Weights of a small multi-label audio tagger.
Data: trained on notes from a synthesiser with random patches, 78125 training examples.
Rows from block 4, named by matrix and row number. Rows with one number belong to one channel. Each number is 500 + 25 x the weight over its row's rms, rounded and kept within 0 to 999. All counts start at 0. Numbers have three digits each. After the name is the row's rms in percent of the matrix's.
# filt: filter width-3 conv, dilation 16 (model.blocks.4.filt.weight, 192x192x3), inputs 108-125, a 3 kernel for each
# gate: gate width-3 conv, dilation 16 (model.blocks.4.gate.weight, 192x192x3), inputs 108-125, a 3 kernel for each
filt.4 096:538501499412510544492503522492465482494522522474476504519538487529507450488505511412463477539491490468508480485491487488495538556518484496482482513495493498482504
gate.4 103:498569518520492504484474514492480494536529517488510505425519501490526525491473485525499482526537553506527502542499501538465452518487495469491504491534514490499521
filt.5 098:498505486495484519459484459446458530486485493482503476495546484517488509500520509519537507515546476485509521521525521480502489495494508484524499482520515541541487
gate.5 098:509485513505547510513532530450521480498480479510517525479494487507455487511516507507516491559514497505483468536497484498528515522501491484491500499497527519493532
filt.6 103:495469493531508498491517529529539531441466516552556512507459490499501455523490480564522501490488481506492487481464503494499527457474506542517495514516501522542501
gate.6 107:520501520481484483478506498471514447495506510517542466500483536478529502499526504476507489538537547513502498529541474507466489505497485502498468505489496478492499
filt.7 099:509525488457450456529537497552556510488477466553606524466509546507501465511503511475467507465464516448500496484497532489554489519514524501539563517532507531530519
gate.7 100:516503531498525502461493529423446523476503487486471547508503484495519495471516479485501463547586509515500505554532472501462481529517469493456477503483544513502541
filt.8 098:462466495454535575492503497526507514473497517498510516538483502557518468529511510544540504562484454539518496508494484500482518511461453569539499456491516469489508
gate.8 095:502513521455473487501480508449456472481508514511506499524482523505512484523507520498480465529522542522501490501515525482475471489473520508487472497499491493474462
filt.9 093:528510533491557468527502505453464462461489500512493516494458472498466522497500506462479472537510483522496495505560510514529506501523521581555503520526524533508510
gate.9 102:470475526498496498517521473489523475540494516447477502488537495539495530505490500542529535542526512520547510458479481481539501478505478482503488435477508489489515
filt.10 098:586522492460449528498517504455556504503525502501492489547508512550499473488485503470476532525488518564506513510501497468499504499535476484513499527519485492484462
gate.10 097:491494478488511538537497505525492489482528524579475439485463498478489488502484532516471495494478523508491481495541511511524507511540510495440493528492438541473469
filt.11 088:526537474502473514504455569459513481507473517466471512514508496502491487535502499486487524558524514534462482518529450511516488534554432496524511491501493490477529
gate.11 102:531436445474536524482484499512502482533469463538473485467492513501473477497491525483521529460492508459453513461510535490519503482531529473478501536465465510517499
filt.12 095:532447523467507479502528503517548487494470531524509518552459474510500445518511490478503481536529465544497519523541505486527528536551504507535475520467528479504490
gate.12 102:485521535513480475463491495488452484505495492462511516501489569483564494513519517534481495514508529477510502506522516507506500509509509486485504459494513492511498
filt.13 096:498518494517486492482478494521506472527497491477502477455471529509452523501500524495485511476500513446504532531503488533530438533501476481496482486511470506485482
gate.13 101:476527495493491501497487510489468502486490503491499517488508496554502462518491501530483498492515513516455516484507508541473541515501502528509504470518496521494522
filt.14 089:498534511486458514560539512522528487490495527508510483485510508486515491514522478468450476530521482502499526501503514516533503537562494527521450477512524507488501
gate.14 096:541512549469464419474497512492495498510489518490495511533501508496477508506489474465461413507529519494494483515516507491519471524541550510493499501494524492498519
filt.15 108:476502424541478501485497510502507529510487429490515490501449546486484537495486542527503513499498510488482478499484500487499454495493531493514585485504454500527542
gate.15 096:474515533538489478497500497496480474477474509485543513522502488481469512504504496538497479517474521479511503516491476550525476503492482502486469486514530530511523
filt.16 104:545528504478479496501506513483475511511489497528493527487501461494532434512516497485486493457528469486477500520514515500507586498524516468537501528512522497512503
gate.16 097:468522530511490464507519504523486469502510491481501508469486540503497475495504494524475477503491517493486515459517500509499522476516501527497502478504504510502499
filt.17 096:503492499449427501480475502536534473510478491515534512509455539553529543528493506475496510488478522498497552458473543498503511452458495519528510482494510455477499
gate.17 097:510497508539504504515478438470473508513495534498488496483515472485476497494514509483524527497542536485502485553524448475487452525489446454489475515489506515498465
filt.18 100:498521484539504507495462494502496521513508507491498475510521531499485503508496500488481496499513515472484519495522481499474490486499485434442486490526492482477472
gate.18 101:499494513523501504485492469508511496496487490480505506498503544485504487479488493498490508521476505528495506506453508486491490504504517431394441527534527505518499
filt.19 103:473480529519511506549483462527491501541506521493445482500524545473554457487509484530531495538566515580512519499484508492471512487494522489518489504469511510501470
gate.19 102:491520531526505505510480532512476488468488499483503507486480477530497520481488509472454460499489522490490470528507498544528484559527510516474488498512508504510521
filt.20 088:518507509542531567511519519515532481505498477504538532497501498504475495493499503462458524471456473473456532498449489499459500508475477461515470509528552495533518
gate.20 096:505542515442463481506499526460450463484506491520511504505510502520516462497506485471456481490526558513493499471502532482454503485497510477454490522538508537504503
filt.21 084:507473516519543510463513528511522479505479523489475515518554490534493525512523484505534515473515485485498541516474494499541515521500481472518467482444506463484520
gate.21 095:509533502511468482503484516464438468502506497501475502502523505526553480495504511490497501533573530549526506517483503497464493503500508495472486494494499524511525
filt.22 101:455469489481523505481527529468506525444464508487522536518476481532455479497479485499474477548478467525473522497489494460489519517492506518502498496502516510517503
gate.22 097:483528494458483526522486462495483474495521493535509476506482487491544500487503494452437460475512532488475476489497508498460472512514511486494504513513479507513494
filt.23 107:516491598487520463534496488509519465516522562514504516507521456496485514485497467481493461501498495514498505500517487498513527501509477507472398512498576514500473
gate.23 105:436511536533474498496485502547498474456486525499525497477491501526499540521517525535493492482492514466491494511481499545505487531479503517498461462495495532504502
filt.24 104:542498458473486477500502524483519533506516509528498506513527491481504486519493496478487496492504486502472495498495512480468499487505543457495512546500477486498508
gate.24 113:484485495512499469513503503503510501500492502497515503515498549477505524478509540473492525472486514492478546509510494528467464531520492495501508501495488512509490
filt.25 092:528475523491479508505475501489495486550489521502516522483527498566479504494487484486504496496504481492510506482522518491493506482518498466488470515497518500481487
gate.25 093:494501532479503464481536485504468494482486526478516499515497510427487542482480514484474452531474525457493491481493506492500478494482520489463484505511503470520488
filt.26 101:506522443514506538499466522501524472496503481493494466505526516491531514516517506518495541500485511473512473527481483475502450517501466503501508490510470494497549
gate.26 096:485490513484494505528483483503521485474501485498473509534485457527508530513507487520486452501509439507483464474525530474507499480547535533497484484484529512491538
filt.27 095:498528478535487483427478589524510498497490490460501540468517494549506494493492507508482482503525500504516495544501473505494484533510463494505511481520486459487545
gate.27 103:439484468506490471515454520492490513455445478492466514490513509496530503498493485543486496494550489499455508496480515498488484483522524530535500474483495516499503
filt.28 097:496503466483509549504505530496511521497499481514513491521511480465456496475482513500495493505468493527518491461510518448535549462497527511459509529534476507497501
gate.28 101:443544494501493519516468502547488483449534505499499492498496475535493468521498514541487505470492511478452487501476502492500506506470483533463485462526483518500506
filt.29 100:480517493519485485528520510539531517509484495498527516451472496529491461491493501468462531472520531453444507544525473533516461562552459469507512491499499502506500
gate.29 102:499511517517508511544509460471477462510513513468503485520474527534525520534495491461483487512522548497510515551522485488481432568518454490488486466507498501504485
filt.30 088:520496500456496498472463454474489495464502525527497467520470454530509496488467487467455481509497511508488465481481535454486472484498529509489486534513488525517494
gate.30 095:511532517485487503477490500442457485499509521490512512471515532487494472488474478459442486531498524479501511497523508514495502515516483478464453512530508511516479
filt.31 102:514496469484507513490504503481504510486520516512491492502512483533508472500517520493504521494511497485501476491498488444506529479506493512511499509487461485491501
gate.31 111:446536449519504488528480502559496496465530459490508485467529498522505488511477487527468514473510515479489508483478509510481467500480497537506534465531468487514526
filt.32 122:584497478472510548484517512460508516545510484514499487522487516478536476478496499425495510524481481519494510496484497484499515498503504457512502543498479474513494
gate.32 103:542496480463495555485499490512486509489477541554502471484479455525496465498495506467510508456470487480418421496505500497526499510507493504491491558486466509502499
filt.33 088:474532487522469503498493489532493513497498467480499488531537503482502548520497494523498498498523529507547470498471441538464455509483468506489521459519489487485519
gate.33 101:493525517527475481494485504503466481484485489514496532453508549480549481521520533507483500457536528446509535496493527516470519489509511479506490476496497503521486
filt.34 094:467509513472451494475516585501497512494498514538503587502513459487497463532513485535507473471512465507476484471488505519476539457494500486524485498489530503496534
gate.34 098:514526503463487473454500495489480488518518501477528497520516487469510528516481492517474497521493535478516484493491525519487480486485533474451515489528487491494511
filt.35 103:551494469464516500450495537504496464511507503473486488543487538546477542512504533499514542536510523519492528528511493464499455531485453519495506496485462471488509
gate.35 102:505527487457524545520480502511476479441487499520511512503492520497541453494486518452471501509516513460475503528494487551479481554507484544487478510520489540530499
filt.36 094:523517463511522494498507503482528526520515476493506496486474530483470488496489510465463525436487510476468523511497513512501464512499512446497553503517472483514509
gate.36 101:538534521499510489480486486459484478515551525510504486470474471515518476500498485491463461526515515515481461493494514527483497493484517458466463533513483482492500
filt.37 097:513508500508498480488490488506518561481526531496517500504507449499552534494507495515505499500508476521506526492402539530470556486424560532495492520503486524525489
gate.37 095:486471514535530470468519473477437521489471548486483468523495516512506545508489496527514480499484527501494547491543502472508474468491503477479494495481497509529455
filt.38 111:505493531489518472491504498465497516467491538479485482546537482465527486521535467508514462528491501536526491502492487506495477490483529505496490481469515495477492
gate.38 097:505506523485522481523500485519452515471486542540486479502537481475475446484492475474489473500531516514475489493490496515499539517473511498491459522497507487497467
filt.39 099:506527492516513493466475524450443498510535507492495495494504526522519522497476492503479477511511507550495493506479514493465524495470540500480472516535491506502503
gate.39 103:487477498524526495515496491466481504491502521498480506540536520481518528508514491492521534519552524534498533500463541485497485493461506479462517496455502506480484
filt.40 102:462546491497533475513506513476464509460501500499535498472547500520466503495521515489470493484472496476497469509512472497501489516461497490490528476534484499488526
gate.40 096:522510515511474537528483478463516477484548505534488479500472496479490502496496518470506501457536496488479467553462510526464496503513491498478498514488493527480485
filt.41 090:488503545505486502492508500531495483484456517507502515490471452487531511502515491517505479517547459505499501475499505546471521496495481525546466481497535489521493
gate.41 096:489495522460526516475490496455481476461507535501465496556535473459497486472500491477506489528560499501494507522540534487466481509517510510480436522486508507475480
filt.42 098:515521517493467487478469486490483493505508517519520511499491496481472487503467509491472479477477496480500520495517493495492484510538508525520494536556535589635525
gate.42 102:495481508521486500498495480487501486537523555449483461554495487453499497505506500508500525530519510525488514530502505475480508519518505463434445480473477441435445
filt.43 090:516538511483515456495493528488471504499520487516512507481502521510519507503499485494496479526508545465494523486497529458477492451438539497466520506518497498479492
gate.43 092:518521505500435558510506498486492482490502517518496491474484502499520495484504511498488517519517523482482482498537461489495480493573434512508465520510484524517452
filt.44 107:470536482522457539498477501519521500463530492517546475489448482478483486502463491516481499475439510452484487475508534504500496495507524468444505495562496524497515
gate.44 097:513514532483578442490533517510445500535503523527496549468508492507530524490509506512482469489520512481529501513536455483510471503515476479498485492498515492498497
filt.45 107:480502499530510529502501491533500476465485492511509495517534480430494511478485509490495526473516506486504484510513498517477514539558516460440481522530503520520530
gate.45 100:502485527515508512502493481499468429489470499507513513503490532469469480493500500500479481517485544507476527501498484491508471513489448479489510506493520460484478
filt.46 096:484495503525531487549566468494471509493509505471456508528517483482489510520514505548520515498535502534497496580560487552534483586570472520480510462472510504509498
gate.46 095:493456529477512470525500447489512536504483502501518549495494510517509521518514496501503457547507487505515516528507410489503478529513406486511516483491543489511462
filt.47 096:537463507460517484506527525476523493490512510508486500519536484504487474479511490480489497509479483506497517483514535459526543490528513501527511526490493496517481
gate.47 103:468508497502495480500509507492504483446465457495519528530567547482545517515515535550516529545517531488542532493502477502520480482501468533520537473503494496506491
filt.48 100:501468506467497519519470471529490491462490532543486488536516471521519480527491447510515509518495456502470516463497504487499543481485492524507484484476520489503488
gate.48 098:484482495531523487514498508550493499481475453517492559517500510490519505486495498494508493490540489498520535480495483535464503494495494504513490516494525525531511
filt.49 105:455489505522506535514514492517526509487501533466484487494455494475485538488453493525490477493477478463494517501523531530509500506527541493469478468507514525503488
gate.49 108:501497530518471448522530500505526507486533534498508478510456532502488461527495497539505481532491539512489527494499487509510492476481486523504490491482505517489461
filt.50 101:441518510549496501508494463561491488485517513510532494490499494507512554518518511549503493472503536485529479487479486552503444492482506516488510471504485491487517
gate.50 098:486454473452471517506496531564527520513483494507487519493486528549501449512489513502504535491494514533493531504530492507499526538550471488500501467476480458477467
filt.51 099:473473489557494492485543491460516531486512506486494505513500484495473487482511493529503513524494488513451469524482526486496470504480517484486518500468493523499491
gate.51 091:502518502528525472537517453497471480511505490527496474445501503484491465500507468508495509482517516487493514447493575552523518464498567461485487501510504519524498
filt.52 102:496466524522544485512516468468530499506499501516505517566504510493459519520505497532511488536477506545476496509518487454516486448520522478492525490473517472486516
gate.52 094:519502510485541490511517455503515529523522463524518494474477531523537490503517494489487489493475514502510494465513507504477508475470506513461512514507503553498472
filt.53 113:550528493508516508522501467491523487567532491530508469482487526440495533473505510437506507474522541457516508472530518507529475475519512422482515521501494504467504
gate.53 101:444519499486490507570474436493483497491521503518495463497493501488546523502510497514507506484501535487507500442509549493502504450503549509465474497500473551494456
filt.54 097:543515500504529490473471468498508490488486474544519510526463487454529501486515510474490501487478494498471511531466514521504526525478519505486492553509514523534501
gate.54 108:482498519521495518513511495477481496474488541484511509543484478477465507530498501517475482551506517528473504533537508509510482515505475495455474480508509483487489
filt.55 096:524484488536505525462506503462502473554536496465477471503514510521511491497514494576576502481495492514550504477503518474503506442489502472473469523484489493494486
gate.55 100:538496525474511522526494450494466472492492523543483472472471504499510499481487484451513470486521505471472439522521515528515485537546523470489503521489512518529507
filt.56 088:523533452475459574517505531542530481507510507526512476491488457488508508488489486482473549481493460504514514482467499531500520516525465511529481512510471508482511
gate.56 094:512499544507518450506513483501510511525510515484482500505510503493529513485497451473500454502526510534522491490485467505482472496520507464491496479479543483517529
filt.57 100:471508529526539523520507463546525478516512477502486504496465508502554458501493491495482474480479490518503486454425498483494515474491493484518486485513539513542502
gate.57 098:505500517529542490487492505478476501533474489457484513509552485482457504475518518472511516517546521502537495445477454481516505471486482487527510498506515514545558